A small multi-label audio tagger, trained from scratch: log mel input, arch transformer.
Rows from block 2, named by matrix and row number. Rows with one number belong to one neuron. Each number is 128 + 32 x the weight over its row's rms, rounded and kept within 0 to 255. All counts start at 0. After the name is the row's rms in percent of the matrix's.
# fc1: MLP up (model.blocks.2.mlp.fc1.weight, 1536x384), inputs 288-383
# fc2: MLP down (model.blocks.2.mlp.fc2.weight, 384x1536, transposed), outputs 288-383
fc1.559 088 [122 111 117  71  76 139 133 124 132  90  87 165  90 133 129 169 118 106 122 119 119 147 195 115  99 176 162 109 116 130 148 126 213 126  99 171 130 161 153 150 107 148 167 120 145 144  81 162 146 133 145 143 145 131 126 116 100 168 129 111 149 162 118 168  88 138 121 141 194 160 173 114 106 148  54 142 142 159 163 124 118 125  52 131 119 110 153 135  95 116 104  96 168 109 146 143]
fc2.559 091 [ 98  97 153 117 177 112 157 124  81 105 124  91 173 165 121 161 132 128 136 104 168  38  95 100 123  98 129  85 128  93 188 135 112  58 172 110 171  77 173  91 100 101 146  75 123  47 127 116 117 131  73  96 141 132 155 129 166 142  94 110 131 156 116 115 169 101 145 129 131 116 195 127 166 112 204 175 156 104  91 129 154 134 168 121 122  66  99 153 151 110  93 186 139 147 152  98]
fc1.560 105 [162  90 162 151 156 191 109 189 151 130  78 112 120 152 102 164  96 111 105  94 162 133 154  96 132 113 125 114 139 116 141 106 119 113 129 113 140 171 152 137 108 135  93 113 128 121  86 165  71 102 181 135 119  82 129 101 248 109 128 158 174 130 159 122 170 117 101 116  99 166 137  78 129 120 118 133 130 116 149 138 142 142 137 131 162  95 146 164 156 164 105  63 151 175 113 186]
fc2.560 119 [136 109  95 117 144 164 158 100 143 154 165 139 110  96 117 152 136 133 151  71 102 135 191 130 169  94 148 197 108  96 165 161 170 137 146 114 139 187 125 138 175  67 109 121 165 122 118 137  78 195 131 171  63  57 176 108 112 136 117 110 169 128  83  98 146 143 156 172 109 120 124 153 137 127  97 134 139 175  64 112 163 102 173  86 179 115 121 133 100 116  89 109 170 110 137 160]
fc1.561 115 [147  53 134 111  74  96 152 130 105 140  89 133 149  98 112 111 169 111 144 180 183  88 102 120 122 127 152 136 151  92 204 135 210 106 107 187 154 124 170 147 121 104  78 143 113  94 126 140 152 138 135 188 122  96 163  73 136 133 117 132 159 112 124 151 108  95  58  86 124 169  60 117 141 122 176  59 174 158 114 111 164 105 139 147 136 137  77 161 110  72 135  99 126 132  45 128]
fc2.561 121 [169 134 117 141 129 119 131  96 148 167  72 137  98 120 172 161 147 129 158  55 127 105 148  97 155  90  84 121 147 153 158 104  89 111 126 125 127 183 132 160 124 148 111 120 120 168  95 107  89  99  85 117 120 170 134 134 165 253 120  88  71 133 175  70  94  99  91 171 130  68  89 114 145 115 134 130 140 160 116 135 137 167 108 115 176 113 144 120 105 165 107 152  40 190 174 154]
fc1.562 076 [120 120 129 101 167 151 104 140  87  86 234 113 124  88 139 147 163 190 114  83 144 102 104 136 121 102 110 171 121 134  42 114  86  93 144 145 166 149 141 166 125 178 136 137 154  44 116  96 116  97  99 148  99  78 136 112 170 167  95 115 103  46 199 133 112 171 118 116 131  72 160 167 157 141  68  90 158 152 143 112 101 103  96 150  99 116 135 192  94 136 141 162 174 134 108 152]
fc2.562 077 [150 102  96  79 147  91 134 164 107 119 129 135 163 165 134 138 104 105 148 103 118 182 165 166 106 140 174  81 160 126 129 141 129 163 134 114  70  80 143 159 100  82 103 117 141 157 119 151 139 124 146  85 114 156 150 125 144  39  50  87 171 174 108 159 129  19  87 155 101 149  70 116  85 107 101  79 127 142 103 144 108 169 123 119 145  78  86 157 132  98 132 106 134 105 152 124]
fc1.563 109 [138  91 141 112 159 153  98 119 101 156 154  73 127 113  94 141 127 142 197 183 131  99  85 128 130 162 125 130 161  81 134  55 136 143 100  79 194  84 116 103  80 156  73  94 119 163 121 187 154 146 160 144 136 125  83  64 190 128  87 145 169 106  95 109  87 107 141 111 126 139  93  84 104 123  82 165 118  95 106 107 140 143 211 139 152 112  91 138 102 116 113 222  30 132 163 150]
fc2.563 121 [116 159 118  91 131 135 218 161 172 149 107  79 130 126 126 132 163 166 116  57  89  85 120  26 153 176 161 205 120 185 129 140 106  89  87 108 125 158 171 149  99 156 115 158  94 161 160 122 124 137 133  91 137 143  92 166 129 132 110 150 157 148 167 174 191 154 149 157 100 106 159 206 139  80 168 139  80  94  90 148 144 155  60 134 101  68 143 161 136 127 122 111 133 172 161 135]
fc1.564 082 [118 144 137 150 103 164 147 151 105  50 107 191 146 137  94 126 141  90 163 206 171 145 137 144 133 145 194 115  48  96 150 150 137 126 128 159 127  75 120  99  61 176 128 157 136  91 165 126  79 145 113 135  81 108 149 115 129 127 125 103  85 150  87 128 186 127 149 109 149 131 129  98  93 113 132  87 150 125 148 135 135 114  96 159 118 150 182 168  58  67  73 133 113 175 151 129]
fc2.564 079 [167 182 138  91 137 147 140 116 183 179 110 169 164 140 189  80  98 119  89  69  94 186 158 124 134 143  96 104 160 137 132  35 148 124 114 170  98 164 123  65 173 135  71 136  76 134 169 154 131 136 100  70 162 136  79  59  84 115  99 151 158 122 138 155 166  93 179 136  87 132 133  98 174 107 199 196 142 128  93 103 158 128 181 163 128 122  80 109 163 192 125 166 112 119 104 117]
fc1.565 084 [156 141 149 135 101  92 121 175 114 166  57 167  90 150 146 134 125 116 157 110 172 155 163 130 132 123 149 118 135 137 134 107 171  89 109 130 135 128 122 121 149 100 114 108 175 130 143 119 140 187  55  83 115 149 138 133 120 117  95 103 110 101  74  85 172 126  97 130 122 131 121 107 154 144  74 125 102 148  85  97 161 174 135 130  87 128 113 136 130 163 105 149 155 108 172 123]
fc2.565 083 [117 147 129 121 147 176 201 132  96 159 141 120 124 166 158 142  88 159 111 123 133 129 134 150 183 162  75 169 107 149 108  92 184  87 116 183 128  62 172 130  50  98 136 137 203 109 184 125 166 141 160 121 104 119 118 178 162 129 115 125 112  84 135 131 135  98 169  77 151 129 111 132 177 120  87 119 168 144 159  81 119 108 151 106 146 160 160 195  60 187 104 138 132 129 139 155]
fc1.566 116 [134 142 112 128 161  64 109 116 118 103  94  90 150 109 155  95  66 148 169 146 112  94 137 188 125 123 185 184 124 111 152 149 132 112 131 152 115  96 116 135 129  93 126 171 181  80 109 162 151 121  64 167 119 167  89 140 136 149 111 150 161 101 150 159 116  98 122  99 170 126 122 115 134 123  76 106  83 162 165 151 154 172 203 139 133 143 108 153 117  51  68 159 144 178  99 132]
fc2.566 112 [137 149 130 203  81  81 107 133 131 154 167  65 120  87 154  88 148 141 164 176  69 125 123  97 142 105 166 103 109 184 151 139 109 115 113  91 115 153 100  69 112 134 125  68  66 174  70 125 157 133 116 114 150 147 107  91 112 114  82  80 131 136 122  99  89 139 154 152  96 141 113 122 120 134  71 115 174 147 150  91 108 114 134  93 115 130 147 131 196  98 175 140 116 177  87  93]
fc1.567 069 [155 139 111 109 150 107 169 131 106  77 126 115 165 166 105 191  68 185  68  77 129  86  93 136 121 114 110 110 144 118 185 158 183  99 129  94 126 162 199 195  89 163  63 163 130 122 123 200 149 104 115 215 115 148 118  91 143 155 100 116 144 140 118 139 125  56 205 157 170 185 106 112 148 156 106 146 213 120 117  75 163 125 117 103 153 126  91 136 141 161  93 122 138 115  58 142]
fc2.567 067 [ 53  26 123 139  92 113 125 157 138 101  86 128 120  98  53 102 221  99 153 134 126 179 207 142 173 157 117  72 147 139 163 115 135 156 124 119  86 122 113 176 127 172 100  72 174 111 130 150 146 121 130 110 188  75 146 173 136  53 122 111  92 142 141  72 110  84 114 111  96 154 104 156  85 140 113  90 152 102 141 106 125 102 146 109 157 163 111 108 165  51 159 162 133 145 137  82]
fc1.568 067 [124 167  72 177 150 113 114 127 181 116 111 142  54  70 145 118  97 148 102 170 170 117 100 124 168 105  64 137 164 122 140 145  94  14 122  63 153  95  84 127  86 131 108 180 102 148  79  96 129 194  76 188  95  84 121 114 123  73 138 175 121 156 105 133 102 171  91 103 168  93  81 109 109  63 163 145 132 127 151 119 122 106 140 135 175 108 113 125 128 165 115  96  67 175  93 108]
fc2.568 068 [158 162 161  78 108 147 152 119 136 156 158 130 102 188 156 161 141 130 174  81 140 103  87 129 152 169 125 104  85  83 149 109 102 103 101  81 135 156  78 131 180 168 152 110 102 111 170  88 125 102 239 130  66 163 140  87 161 156 122 129 138 137 217 176 133  66 186 110 171 142 120 164 124 143  96 180  61 120 135 145  83 132 129 101  64 147  82  61  99 119 100 176 143 150  91 170]
fc1.569 111 [135 117 138 104 170 140 177 142 123  86 136 147 154 137 144 137 115  87  74 164 130 162  92 160 131  95 111 176 110 129 148 124 141  70 125  99 112 160 149  80 128 121 106 173 173 159 152 128  85 110 132 108 135 112 150 159 121 139 108 167 115 148 209 139 124  51  97  94  87 118 150  89  98 124 124  62 114 123 112 128 123 162  86 147 130  61 134 148 175 156 108 131  99 110 138 152]
fc2.569 100 [ 79 132  80 165 104 165  83 143  83 127 123 150 166  83 112 114 168 161 141  66 113 133 119 151  87 142 125 118 170 170 129 118 119  57  35 139  94 157 117 150 102 169 157 179 139 137 118 150 127 151 117 124 107  75 135  99  79 121 162  96 100 117 156  85 164 148  51 137 166 134 153  64 180 179  99 123 128 159 193 122 116 116  88 172 107 112 113  64 116  99 141 164 148 163 119  89]
fc1.570 093 [133 107  92 100 143 148 194 128 149 146 130 166 109 113 128 130 166 127 143 147 135 184  84 179 191 134 145 137 127 120 100  85 111 182 110 128 144 194 137 153 103 181 222 103 126 110 106  73  91 196 104 122 127 116 116 151 115  96 116 103  96 136 238 177 152 153 133 125 105 115 146 208 113  86 121  64 121  86 129 107  61  51  35 133 130 133  91 116 170 166 167 162 168 120 150 125]
fc2.570 089 [ 92 157 160 146  98 104 143 121 111 112 147 139 150  75  98 126  94 120  95 112  69 107 140  62 185 190 128 101 130 114 151 118 144  45 140  46  75  85 160  87 118 147 146 118 147 126 183  96 160  72  92 152 139 168 132 105 127 131 148 194  92 142 141 140 164 129  83 171 153 136  68 112 151  93 101 208 106 169 134 178 164 137 127 152 119  96 158 146  75 131 135  86  91 159 126 130]
fc1.571 121 [138 140 141 104 175 111 176 105  90 106 115 134 145 159 114 104 131 141  87 120  88 127 134 167  79 120 115 112  95 151 159 115 160 112 145  25 137 155  95 204  54 117 131  64 171 141 130 159 148 115 181 148  93 144 126 114 103 139 136  93 167 127 133 134  80 127 140  78 157 129 112 105 180 153 112 129 108  78 140 111 158 116 112 131 126 196 152 163 159  89  94 188  76  92  88  95]
fc2.571 134 [ 95 177 129  85 116 133  93 130 154  72 103 106 118 115 147  53 144 120 181 130 197 162 109 112 109 164 120 102 116 192 129 153 144 152 120 198 150 121 168 119 109 148 103  77  95 134 150 142 173 120 110  81 124 136  97 164 127 124 145 111 138  68 143 113 126 171 189 106 128 126 122  91 157 177  54 111 150 116 125  82 110 146 136 150 116  78  92 117 111 110  92 115 151 169 111 164]
fc1.572 093 [159  65 155  94 155  94  88 150 155  82 105 135 163 117  93 116 144 147 133 113 158 161 119 190 101 128 190 181 178 137 169 182 124 111  85 131 135 129 146 115  94 173  96  95 180 176 180 168 145 110 113 145 199 143 118  99 125 128 126 166 188 117  63 118 118 171  75  91 149 157 144 138 109 194  60 145 110 150 164 132 147  83 189 172  85 174 169 124 187  91 143 211 144 122 136 118]
fc2.572 085 [108 158  96 175 126 112 163 120 170 148 111 134 102 163  80 120 118 176 166 221 134  99 152  77 142  78 108 128 153 151 111 166 121 126 164  76 203 156 128 122 159 110 103 162 175 128 151  91 106 153 158 125 144 133 142 117 115 210 118  75 115 120 155 120 112  77 113 176 122 119 140 160 196 100 186 112  97 106  99 112 190 179 118 173  97 104  80 134  83 138 151 146 123 128 102  83]
fc1.573 115 [ 97 139 138 135  46 129 152 201 154 137 125 129 101  75 145 119 152  94 155 182 124  96 151 100 122 177 182 154  69 105 154 141 110 148  98 124 156 156 122 181  90 136 153  94 142 133 112 162 115  94 116 151 164 126 135 136 192 106 130 117 114 172 134 142 146  68 156  98 147  75 149 104 125 150 127 144 113 121 130 140 116 138 124 120 116 181  99 129 171  97 108 133 141 115 146 167]
fc2.573 129 [148 115 138 147 141 132 114 164  68 131 112 122 111 111 135 175 139 102  99 101 129 131  92  56 150 117 204 127 130 172 138 133 130  57 118 160 117 151 136 141 123 186 145 192 153 138 116  92  78 150 124 105 148  90 145 107 163  61 134 141  60 108 145 174 123  81 173  81 163 152 175 151 153 151 160 114 135 173 152 145 193 111  97 119 108 121  75 144  88 138 136 118  77 213 139  74]
fc1.574 102 [159 164 122 137  72 159 133 151 150 123 157  91 154  47 150  47 115 122 105 115 146 125 197 130 145 119 166  83 113 159 203 155  77 127 125 163 141 149 127  91 182 143 139  99 149 162 145 181 175 214 100 177  94 120 118 176 132 136 145 133  86 113 113 101 123  78 146 133 106 120 196  63 157 139 162  88 145 140 167 129 106 123 134 116 109 118  75 151 143 150 131 118  97 110 117 118]
fc2.574 095 [113 119 128  56  91 159  70  98  69 105  91  97 163 131 151 122 111 123 171  73 201 109 130 111 178 156 136 143  98 169 128 133 104  91  68  89 141  96 151 101 138 165 125 101 148 149 171 145 175 130  91 131 151 103 118 103 163  84 124 152  86 133 113 152 151  27 147 115  87 172 145 175  73 141 157  84 145  69 191 160  56 150 144 133 137  92  91 154 140 124 209 110 141 128 154 194]
fc1.575 081 [ 61 154 105 111 166 134 193  75 108 159 141 115 165  98 134 140 161  71 115 135  92  71 116 115  78 102 135 139 156 153 123  98  75 159 114 149  84 135  65  98 138 107 161 145 100 153 187 103  74 183  74 141 123  97 108 122  99 139 155 160 117 154 104 118 130 137 100 159 135 159 179 142 119 122 173  61 191  97 158 106 181 127  66 115 127 156 128 124  89  64  80  75  92 100 174  94]
fc2.575 082 [184 172  72 134 189 146 140 112 134 123 145 126 224  96  84 102 121 178 126 165  66 152 113 108 144 119 143 143  76  87 141 134 147 108 117 126 129 113 114 133 121 184 118 111 137 151  91 178 179 117 127 111 146 146 109 156 108 148 149 100 135 119 193 155  94 101  91 114  88 185 112 153 174 109 131 107  92 126 138 129  76 115 159 119 115 142  91 129 152 128 134 108 133 124 103 106]
fc1.576 099 [170 170 167 115  87 151 102 168 102 112 134 143 155 125  80  59  89 111 113  58 101 102 111 129  50  85 143 112 115  38  73 145 149  66  77 142 159 125 136 192 167 117 136 139 100 118 128  99 109 145 124 120 137 142 117  93  82 145 119 104 160 105 135 102 138 139 103 107  89 109 130 124 206 111 118 118 132  73 162 179 132 116 137 116 103 106 115 165  90 166 138 130 129 112  95 103]
fc2.576 107 [133 162  76 176 134 182 185 101 148  93 126 169 133 159 138  77 137 144 115 128 137 156 139  63 140  62 120 117 175  90 151  92 118 111 155 115  98 143 182 161 149 134  80 116 120 155 175  96 124 146  81 131 139 134 123 102 189 149 101 103 180  88  96 140 125 131 114 132 132 139 115 127 111 102 113 116 134 137 108  99 120  67 195 172 105 164 116 140  86  78 118  96 152  60 147 140]
fc1.577 119 [132 118 118 133 127  96 147 157 115 146 114 129  85 158  68  87  67 122 140  98 156  67  92 128 139 169 128 177 142 103 102 217 131 170 139 136 137 129 126 156 110 117 102 171 100 137 202 106 146 109 114 158 200 124 137 140 149 165  75 128 133  87  97 187 162 105  71 172 131 143  97  90 145 149 147 102 134  91 142 113 176 122 132 111 116 169 164 100  78 173 124 136 152 103 130  66]
fc2.577 127 [152 119  86 106 157 151 106 171 108  94 140 145  77 126 126  88 147 102 141 165 128 143  98 153 127 157 149 113 133 123 120 104 144  93 155  55 190  89 139 102 175  94 111  78 144 131 150 125 168  97 104 154 112 126 147  95 149 131  88 192 115 129  75 129 141  54 109 155 182 131 179 104 115 104 159 141 184 131 165 110 115 170 119 104 128 146  96  86  65 165  55  82  96 188 146 145]
fc1.578 117 [153 188  97 165 124 148 178 117 141 160 116 151 142 134 150 106 221 113  94 132 155 162 132  97  81  89 190 105 158 140 162 139 145 114 124 111 128 136 130  91 157 115 133 154 127 139  80 160  54 152  67 132  88 116 146 150  62  90 156 101 152  94 151 125 148 111 111 150 168 164 176 112 165 140 102 107 178 149 133 120 126 126 166 120 190 134 143 126  74  76  95 118  87 104 189  85]
fc2.578 123 [117 179 148 154 112 157 149 111 118 140 132 128 123 118 166 134 188 187 121 169 139 108 100 165  72 124  99 146 122  99 103 128  67 125  73 126 126 142 133 129 139 154 144 120 129 140 119 130  84 119  75 166 136 190 135 124 119 146 108  87  71 172 111 112 158 120 134 113 119 104 102 146 112 110 129 124 187 163 135 139 117 126 118 190 167 111 104 126  92 105 144 109 105 164 119 102]
fc1.579 099 [148 129 111 136  99 120 106 154 129 137  75 187 103 127 161 128  96 117  72  65 142 173  42 123 130  75 121 161  96 136 113 131 160  85 128 155 116 110 101  54 148 106 154 150 107 127 143 136 119 102 150  88 154 123 119 135 106 165 159 111 164 149 107 176 134 144 198 106 184 121 138 102 128 193 133  62 163 118 123 162  43 164 156 176  78 121  74 129 136 197 133 197 124 141 139 148]
fc2.579 094 [ 93 185 136 128 138 124 121 134 107 119 187 102  96 155 160 119 143  96 138 184 179 200 116 108  82 111 130  87 149  97 138 100 123 152 128 130 132 148  88 109  77 110 108 109  67 158 131 182 124 137 204 100 118 110 181 123 103 138 128 154 114 105 105  89 101 110 109 115 157 118 125 161 146  89 180 106 138 178 158 122  96 122 107 138 104  79 109 111 124 121  59 134  86 195 115 135]
fc1.580 101 [129 135 163 150 182 122 168 173 127 137 118  95  91 119 115 133 120 148 164 103 149 120 100 100 135 105 168 122 117 114 144 111 153 160  89 129 121  97 128 151 146  97  82 135 148 140 110  67 154 146 113  78 134 167 140  93  91 130 134 150 154  91 140  76 118 108  96 112 132 152 107  93 146 102 155 131  36  84 104  70 124 137  57 142  91  86 113 108 179 162 108 134 100 119 162 135]
fc2.580 104 [110 100 173 152 121 127 149  97 103 118  92 110 137 226 127 128 149 119  95  97 131  76 148 177  95 129 112 131  48 206 107 143 141 143 215 127 140 134 153 141 107  76 130 161 110 135  99 158 140 129 107 131 127 151  92 116 143  82 134 102 112 138  63 144 172 105  73 175 135 111  88 146 134  92  87 172 172 195 145 107 106 152 170 149 142 163 138 168 145 136 169 114 171  82  87 105]
fc1.581 123 [143  81 135  81 113 125 133  86 139 150 141 178 151 153  67 153 137  91 107  92 196 193 182 116 151  87 150  87 189  86 123  73 180 157  55  98 125 117 132 113 140 107 143 126 128 108  75 121 123 144 114 154 151 147 114 135 102 139 138 117 116  92 113 139 150 171  96 106 163 159 122 114 174 128 126 123 142 121  52 103 115 172 144 117  44  97  88 177 196 141 208 137 136 112 122 144]
fc2.581 132 [ 90 162 218 156 114  91 104 163 160 138 103  58 147 120 110 174  88  78  87  91 141  86 120  97 135  85 156 117 129 101 101 102 151 109 105  77 142 132  93 174 130 207 157 159 156 115 113 151 150 130 132  99  84 133  83 144  86 145 167  82 151 150 151 117 149 154  63 138 126 171 101 105  68 116 112 181 120 158  85 141 144 101  94 133 161 137 104 163 157 125 145 134 137 104 144 117]
fc1.582 082 [108 134 119 104 128 125  99  90 188 133 116 173 104 110 105 187 188  96 177 116 155 168 152 163 162 178 100 211 193 129 171  84  77 145  98 118 112 134 113 167 138 183 125 111 135 124 143 118 138 139 122 132 130 143 146 184 128  95 124 126 107  94 165 131 177  98 111 104 197 128  89 135 161  92 151 113 109 164 103  91 137 118 142 111 130  86 143 170 132 130 104  83 180 112 105  94]
fc2.582 075 [134 110 108 134  78 110 159 186 130 122  70 106 137 148 118  37 155 143 139 141 120 111 121 145 175 115 164 107 113 134 140 135  95 132 133 167 117 136 104  89  49 114 157 131  98 131 133 169 114 172  94 142 180 125  59  97 151 107 162 139 122  96 117 100 112  71  51 126 131 156 154 200 117 115 116 111 121 106 112 130  79 139 128 139 118  78 104 171 101 163 134 186 118  96 160 118]
fc1.583 113 [146  81 127  86 159  68 189 156 109 141 131 159 202 130 132  84 149 117 114 130 129 149 141 168 120  89 130 116 154 119 126 154 115 128 126 165 104  94  79 149 144 162  98 151  94  80 104 151 210 145  58 152  92 154 142  91 142 135  88 147 109  89 142  84 121  95 120 155 160 119 154  61 100 177 126 117 108 129 138  95  96 159 161 125 154 189 157 141 134 166 199  83 101 142 125 149]
fc2.583 121 [124  57 162 130 127 147  84 120  84 116 104 103 143 136 142 112 127 153 148 156 130 144 121 135  96 142 231 133 138 145 127  89 130 132 110 132 122 153 109 105 161 140 170 182 142 130 167 162 139 161 123  82 113  78 125 174 131 120 166 114 162 145  64 116 150 103 214 106 122 134 148 133 154 143 175  65  89 200 143 135 103 119 150 110 174 148 109 105 121 129 174  91 168 154 159 172]
fc1.584 100 [176 102 117 131  85 141 102 117 111 134 149 110 101 134 151  76 138  97 129  83 148 141  97 109 126  95 116  47 142 134 185 137  37 129 103 136 105 168  84 137 135 222 138 131 154  71 116 142 126  49 123 116 195 147 165  65 129 116  97 175  62  91 155 135 155 139  88 183 166 158 132 103 162  68  85 165  95 119 184  98 137 139 112 128 129 165 213 125 160 102 173 130 125 161  92 163]
fc2.584 107 [ 67 135 126 189 129 168 115  97 173 137 140  95 141 119  83 119 107 128 159  93 108 147 142 160 125 184 147 161  68 144 109 116  95 100 130 163  83 131 206  93 124 126 110 109 109 106  37 146 136 175 140 121  51 139  99 147 108 146 124 158 209 131 139 158  96 106 101 149 205 143 154 154 136  96 121  64 123 125 161 116  79 155 107 159 153 164 116 136 159 142 146 101 170 110 154 102]
fc1.585 099 [183 202 109 136 110 159 124 140 120 162 136 120 132 108 137  86 196 112  63 105 164 132  82  56 166 177 118 161  69  56 104 141 129  90  95  85 138 140  92 164 123 139 117  95 205 179  62 126 106 112 107 160 171 137 150 104  99 165 147 103 181  81  97  86 108 121 115 149 119 115 104  85 130 154 134 231 118 174  86 119 118 128 126 146 109 108 158 165  83 149 169 129  85 144 199  76]
fc2.585 101 [127 193 125 186 240 125 124 128 106 136  88  82 189 136  83 189 133 126 139  83 115 134 126 148 126 130 108 132 151 119 108 172  98 114 136 161 111 165  83 141 116 112 166 116  65 116 150 105 159  98 125 147 126 167 182 126 160 130 106 118  85 134 128 107 115 108 100  83 145 117 181 160  96 178 106 101 148 127  91 148 118 156 154 107 164 167 125 158 140 177 181  85 112 157 148  89]
fc1.586 061 [139 108 130 106 156 124 116 155 159 135 135 172 164 198 134  74  96 153 162 117 134 120 129 136 121 126 123 116 136 145 141 151 166 192 106 141 122  72 134  89  78  74 154 128  99 186 125  67 152 159 145 117 105 154 118 116 123 141 152 125 132  84 134 105 140 105  98 175 210 180 107  66 175  78 171  63 104 156  74 131 183 130  87 101 174 107 151 151 106  69 152 112 104 122  88  68]
fc2.586 059 [ 86 156 121 114 187 130 129  83 134 127 114 170 112 174 189 165 177 151 122 131  74 226 143  92 146 135  76 102 159 171 122  84 133 185 114 122 137 116 146 199 123  80 144 124 151 140 133 141 144 139 105 131 209 110 161  78  81 162  93 109  83 116 104 137  74 189 146 126 103  63  96 159 142 159 136 173 181 115 188 108 114  91 122 168 156 160 140  70 179 157 126 160 108 117 120 156]
fc1.587 124 [166 165  85  71 164 125 145 140 164  61 139 144 141 105  94 122 154 111  43 136 247 181 130 123 106 163 129 182  73 143 140 109 108 136 105 108 142 155 126  86 140 136  99 117 173 167 126 149 173 149 106 120 130 139 109 134  73 112 154 126 139 145 208  94 160 110 124 155 143 127 165 108  91 125 154 101 202 121 193 134 116  92 133 108 181 123 136 127 145  88 147  96  96 110 108 136]
fc2.587 122 [ 62 179 146  93  51 134 152  96  81 149 141 124 138 152 138  91 137 164 210 127 179 125  92  99 144  71 103 150 100 131 135 158  95  92 117  90 142 149 168  97 149 147 158 162 116 134 182 143  97 103 128 162 169 160 106 138 123 106 103  44 118 129 181  82 112  87 144 123 143 147 141  68 166 144 124 116 111 125  86 159 132  81 133 148 154 106 128 123 113 121  92 133 108 150 163 101]
fc1.588 089 [106 114 100 115  85 139 161 142 115  98 120 173  97 143 160 152 126 141 116 148 176 135 174 111  97 133 145 120 173  92 103 132 142 157 159  81 122 143 161 145 153 147  95 167 148 161  38 156 118 128 122 186  73 160 149 119  90 106  92 117  96 225  92 143  87 114  67 218 112 141 110 143  99 117 111 169 137 109 135  75 140 143 140 139  83 119 110 165 109 178  68 131 139  94 160 140]
fc2.588 085 [144 119 140 134 127 117 118 111 153 163 120  92 150 141 146 112 186 183 172 108 146  91  94 197 103 133  77 160 110 136 148 118  67 144 151 150 166 156 122 110 118 120 178 132  85 134 138 128 152 125 106  39 122 131  93 116 154  39 132 145 166  94 212 123 156 202 180  97 135  65 152 167 177 190 140  83 117 137 121 102 102  82  99 104 148 129  93 142  77 104 146 124 108 154 126  59]
fc1.589 121 [141 126 141 122  86  38 157 151 165 152 161 151 146 111 103  58  83 122 122  92 156 139 186 129 165 161 170 105  99 196  87  91  91 129 106 136  75  77 147 140  89 141 117 153 135 122 113 120  64 104 129 122 126 149 132 122 178  99 109 120  98 126 149 109 112 126  91 155 133 143 153 114 175 146 159 153  76 142 127 141 184 145  88 173 150 182  78 112  94 126  92 106 122  17 153  69]
fc2.589 132 [183 170 131 158 130 137 125  98  60 134  90 154 174  77 135 111 128 117 163 167 108 123 112  97 166 132 156 131  89 116 102 199  96  96 132 122  82 133 140 117  90 179 112 117  85 157 107 193 109 135 151 159 142 131 100  92  76 100  89  81 125 187 126 170 122  78 167 160  76 147 136  99  82 141  98  56 170  84 139  73 115  95  93 143 174 154 130 126 160 175 135 116 183 123 142 136]
fc1.590 097 [ 85 123 135 195  82 147 139 193 125 158 106 158 119 137 128 134 100  95  98  88 114  48 154 117 125 112 121  85 110 157 106 181 110 139 173 159 169 152 175 117 109 133 149  96 167 108 148 116 100  95 172  65  78 119 129 159 111  99 133 119  94 168 131  98 108 102  98 115 147 176 116 150 142 129  74 134 124  95  95  96 155 150 115 118 121 175 157 154 141 111 134 133 157 152  45 109]
fc2.590 092 [105  98 137 154 126  91 149 107 112  80 144 149  57 115  92 186  86  59 127 148 136 120  82 184  84 102 128 142  98 129 135 121 156  94 102 110 126  99 116 156  90 151 187 102  76 118 141 149 127 124 148 114 159 133 114  48 125 104 153 156  86 202 141 169  97 141 115 149 103 117  98  91  95  50 146 161 170 106 112 149  60 151 101  79 193  76 143 119 173 155 143 138 120  86 145 159]
fc1.591 117 [142 130 162 132 146 130 158  46 121  84 131 110 132  84 168 119 149 173 155 103 119 103  92 134  79  70 145 106  74 103 104 113 132 123 124  95 119 168 123 129 118  96 158 100 113 138 193 114  83 140 159 123 150 153 139 130 152 110 137 134 121 161 111 182 150 133 183 133 152 164 194  81  62 120 147 140 167 124 106 204 146 110 169 210 119 123 122 109 137 128  99 107 104 124 131 166]
fc2.591 128 [ 98 132 123 136 123 130 146 160 123  98 145 156 146 136  76 138 136  86  78 183 146 148 165 123 120 149 136 147 166 144 126 142  94 177 161 136  88 108  92  29  92 136 155 127 155  78 100 123  82 132 168 141 163 136 103 108 147 146 147 197 141 133 103 155 146 135 101 131 175 145 112 123 107  88 127 124 151 115  94  85 105 123 160 192 120 183 106 122 137 109 150 167 175 171 109 117]
fc1.592 123 [138 152 153 119 115 169 160 146 146 110  94 118 184 181 130 125 128 137 147 135 150 151 141 165 171 152 142 137  78 142  90 126  63  99 141 121 117 123  84 153 127 168 139 140  91  97 163 110 109 166  95 174  93 149  67 127 137 125 143 113 100 186 136 161 114  95 155 120 132 113 141 125 161 152 132 187  77  12 107 159 142 135 146 116  89 109 130  85  92 126 103  92 106 135 115 109]
fc2.592 130 [111 100 154 177 178 147 143 117 179 166 195 141 156  86  75  58  98 127 114  89  99 123  90 140  74 106 158 103 102  86 122 121 170 117 172  74 111 106 123  97 121 150 147 159 151  78 134 102 104  94 128  52 104  86 154 164 176 117  86 113  86 137 160 152 152 190  89  75 137  97 117 129 130 114 105 118 184 142 100 103 147 124 122  99 193 166 172 173 211  79 109 132 162  98 141 123]
fc1.593 074 [150 142 126 114  87 141 139 111 140 128 143 137 191 114 168 143 174 181 125 159 123  96 111  64  69  93  87  80 154 112 143  65 115 151 121 156  96 127  72 116 153 139 120 143  72  89 132  64 119  95 150  84 142  86 145 138 113 148  91 138 142 112 122 194  95 164 125 130  61  96  82 133 124 134 147 141 131 129 155 137 187 144 189  87 143 143 109 170 126 137 174  86  82 133 149  99]
fc2.593 060 [147  98 157 115 128 107 147 127  92 128  95 117 104 113 156 131  55  86  90 169  95 159  95 213 118 149 160 129  97  84 125 155 137 125 112 174 118 137 141 140 111 103  84 126 165 117  66 142 138 175 124 137 113 128  90 145 126  90 114 134 151  98 136 129 184 118 140 115 195 158 146  78 156 125 131 219 136 132  43  93  54 137 115  93 144 146 169 192 128 139  97 151 152 114 100 125]
fc1.594 079 [138 184 112 110 181 176 120 133 117 114 136 148 155  90 160 182 150 134 120 130 126 109 164 195 106 174 142  77 149  82 119  90 101 142 138 112 136  76 142 174 108 128 126 155 142 152  92  92 172 137  96 167 131 152 186 148 108 159  89 106 124 135 124 101  87 153 132 144 121 113  60  64 122 162 114 163 148 143 133 176 173  19 128 141 108 148 109  98 104 128 140 172 105 124 152 123]
fc2.594 075 [129  85  67 103  99 131  99 128 131 122 132 141 140 117 174  78 111 128 108  22 152 185 165 124  78 142 140 114  72 105 138 216 136 134 195 147  86 109 116 113 119 121 125  93 131  81  99 149 105 165  82 119 159 146  83 102  75  46 142  94 116 128 137 114 134 120 197 148 128  99 115 139 113 141 140 153 113 128  78 132 115 161 103  84 193 140 112 187 114 118 132 124 183  65 110 134]